From a checkpoint of a small self-supervised image encoder: activation gelu, batches of 256.
Rows from block 2, named by matrix and row number. Rows with one number belong to one attention dimension. Each number is 500 + 50 x the weight over the matrix's rms, rounded and kept within 0 to 999. All counts start at 0. Numbers have three digits each.
# q: attention query, key and value (stacked) (model.blocks.2.attn.qkv.weight, 768x256, the q third), inputs 172-255
# k: attention query, key and value (stacked) (model.blocks.2.attn.qkv.weight, 768x256, the k third), inputs 172-255
q.115:482421537522612434401542538528564541560486490447536525520555515601509516520558444488605474572485445560448458503467485551465551492541532644543503414509520512441441467490564472529554546514493456495382498544430463460485527507536519528515498472521519436481
q.116:565515528492510552524571420442376594506527603547628494443479573374492527601483467545520544446445495478576447426512490422450386535471537530524481530460544564511426477382544442551449399494500563470444620489510449552528548512489526528488461494429574457516
q.117:460535547514492551521556616548516512506526489534548406397504500556525548508526514529473497525504486534491496532505441544529412469477519518458516558515430488494464440515425521471492452601506469465549619468472404433537563473505536542505451512537497455493
q.118:468533511495503557450489475523444470571530544524507501493538520567499444505506524470609515453469420540421431456446451459455483498469451492452358425473548535531519428503488471536478501476468473500490545492535596533451493546523567595487503520465527446526
q.119:495506551522556575522516487558542442479472445507370449448494515469449523516513559396489464595543462507453522541568488435477442531456464530541570494509499522461509445511440495419496565416473401481540431483427505572493423529507441546523539498545583537429
q.120:499451523554561588467513616492559491534545435472534497506406572481468497495508540435482576501585530465443440504562558511453466578519433416386588459499525491583562518470519513563506418485499467616581573469447398576463435492522536568507525478521414474520
q.121:495473447521541469477481467442570450558537470467512555490413450579523458554423479535569451517559528514436464599561640513550525521481452576559545412537550550504460526477396519557479526495612520563521509561578505497524526527556501545467500447524440453518
q.122:449471537385490485524385486530450496538480522532578473410488581452505487564512507477541500538449489604531534444508531513553513425471492505582492468430528479592541496487572606506571478496519542530590462590521525494450508370465497382538449542541510497520
q.123:557486575524526610495488425479529581600547534543548606503508557519486519477499500572522555500482462458458521600466486492458586489487470548565421512452529487560477539492510626488481596449473418485445513459532532518494482538521557515459508508408476595484
q.124:503529506520575489492442503476506531539479535494520443508479469437507541486497459549431466536496525382486497462551491429511404502496544438581537465497461495555542520509469474583443529556518558534499505444444589543471620513552658546528546502498512592510
q.125:498562517479609467545525477515524546524535448492424475516530452500500542495436506564464513574528531559548601603592508579494493645475535484468500497568477595564541486543504598402617431374493509519478562488513478499513520489549479416462483584512441525490
q.126:447506523386521441488485540501499567541558478491552493570490475496462475482464522442539470532433550570528514487512574514542489532557562473518476426497511505449545488524485527539444494515508491555525430510560518487455531525558500516501499465573550487638
q.127:549440458496561458459490427524517542438533564589446511494513480461490503563525513588595467576540518618484545497477531547539557492549513548468523475477524433562534542503491520506576501488438449518520574509450605517542515507504498466418467519456505504461
q.128:578470549418498539559523604512512524514509589518423514500495511554502568611499378449433477411426506515527581595486525429477523501472509604557468515532326469496491566435497518519508439429549501475483502496421534481532569475449568531572392474452468490523
q.129:582490516454513591411476572502501463632579439452468449504428463424537464596428521496463447591426500475481467504469444467504434416557526551469511529510542484525464560543562402560466473567436570532522598500426555534461460513463455551434533548446519414389
q.130:534514467431407473542592515506595428495589505511500503476528484466482503465516482564452462514503517533501462512508412389514473464485496622477524468647482515532478496553448517483471481545453497499523534489502518451504478529439516495532390444413540441591
q.131:473484498478455430521489504470495510507456503489515532427528581535531609581506553593464562476530555518615601588481448528513614482529482499577496555526428618452532474549479573454496385515513515465450502479502487541476592528516514439546495481511549454595
k.115:451523412429447523442419597459448437450608414455602438526489510404499452545392545495512561408483497514437576539461488465476495454545424475574542572526513465580517615465551570439496515534533507487522474551489436437455532487526463559512467502507491556495
k.116:542568458516403493557448523430549452495483531447499517530533501497496571461565546508420468496530495502590438597470414552521563535594452473509493539543473446524511501549502513555478521605565494496431522552547433587463502525478492502491521575523582444446
k.117:469445511586467486508463487568547490474537577506490510500409550446498515493445466506411486465406604456502480517394468446517427475472467570457538551514384538587514387496554553557432404588455429508529413433520530464504624446588507506551551495505509404498
k.118:528557594580538528435552481508462436539542505493474548636480535447561454387552458464472498484510481533496497504539576458610485474445446454550544521557464517451494515492535391551496532511522497459552580578496499463510507484520522546510523453452496441423
k.119:575568482601553493476516486464457450460537537471464519400449541496534525501556513586442461486535548449557394498492607543410486496547553430516495471405411554570521577497542534527540484478482542466471502515589364437518492485463509568565433422481508453539
k.120:477545472570431420562526502495472564482462528512505532377460559533521406464551488562416544640408468470443441434477571493536490456462456516505529455498511526465498517474463506441487522513456504510613410569460508493536573372474435500465557555497473615417
k.121:453482501380474517498532569570482491403538506529455474527554525459496440556576327463577588526535544463425541590521459516465443513562526528497547496509514499488482467442569488446383445514444538572434487554453563511409524438719494485519486503476454489530
k.122:461439560435538466444530503524447460551516422524560500493562523445476575493493529408517424436552461596520512405497501493477457530579439492545489442450465455556420505440523526516507455595461613458490479465473504416445465495515478532463396506497462461574
k.123:519520514490414475463495426533562489545568546487479505496505437559497509532543495468486437461539455526555493493423471525522545526496498546571524390568611525532582448467498563469553560412464464461444439534444491526539521449543544522557457466511480537531
k.124:441437511523442457533529495419471414458531579510572463493527448526586452476512507567429474478479441522519561497441516451392584576585431518468547490411427468443577433470564484463460640542499539466479506549560540511454496511420449500533406555476501553576
k.125:481495429414436495562461504535511524471565404446467468546545465566529470556541509478525466522536475453573579474509479501497618518505410471489439533519594473485494489431528484410569465568548473532498488511517435560487522457517428415409469533527503545518
k.126:374416551425450522511427576483403467543571460529601627583501391525371566480497507501520504490381520445482489500485610497535458448408402539450476475554439491439512546461498454594559457515400466540479466494513453578506448491491404463542571470564515591499
k.127:556576528449460500578561566436537432543459518531464593564625555511466421426571495477511526497540474560533464435466560549535548473509518455523498529556543532500467436502572440488479490505544425495460519505495498482511551475586569480428522434425528462542
k.128:429494462493512615500485602450389537525531396503559391490533467421499487566504485533531589531490502492546378452520529520525358498459554472474579546561566528530503571547597469520536497524474479537479560489458539586552448506469593531460451461433374475548
k.129:395474495509480508534492471496498492473445394469531486541525560466504481528435556444433620451486512468554516506469446491495585533446575540540451471342450560422439411476504488550490567582401440524542493536571481395542492540357519453447436502579493462522
k.130:519575492457472567340516395610450556533399434537400486507469427434423504561475412478567465523534531515589432470446526514531537494530437505496486410492541393666581524460472588598516592589567553450603476568505476534449555478586527475492457499479574463529
k.131:601467502581471528459575448444444511565573441533435445582451494571673581500563467479563455425562489498440545584575509477557379455533572445477507498465459557542525575422514486449510606520436414589441439489448615540484401568539516523511529553505513563559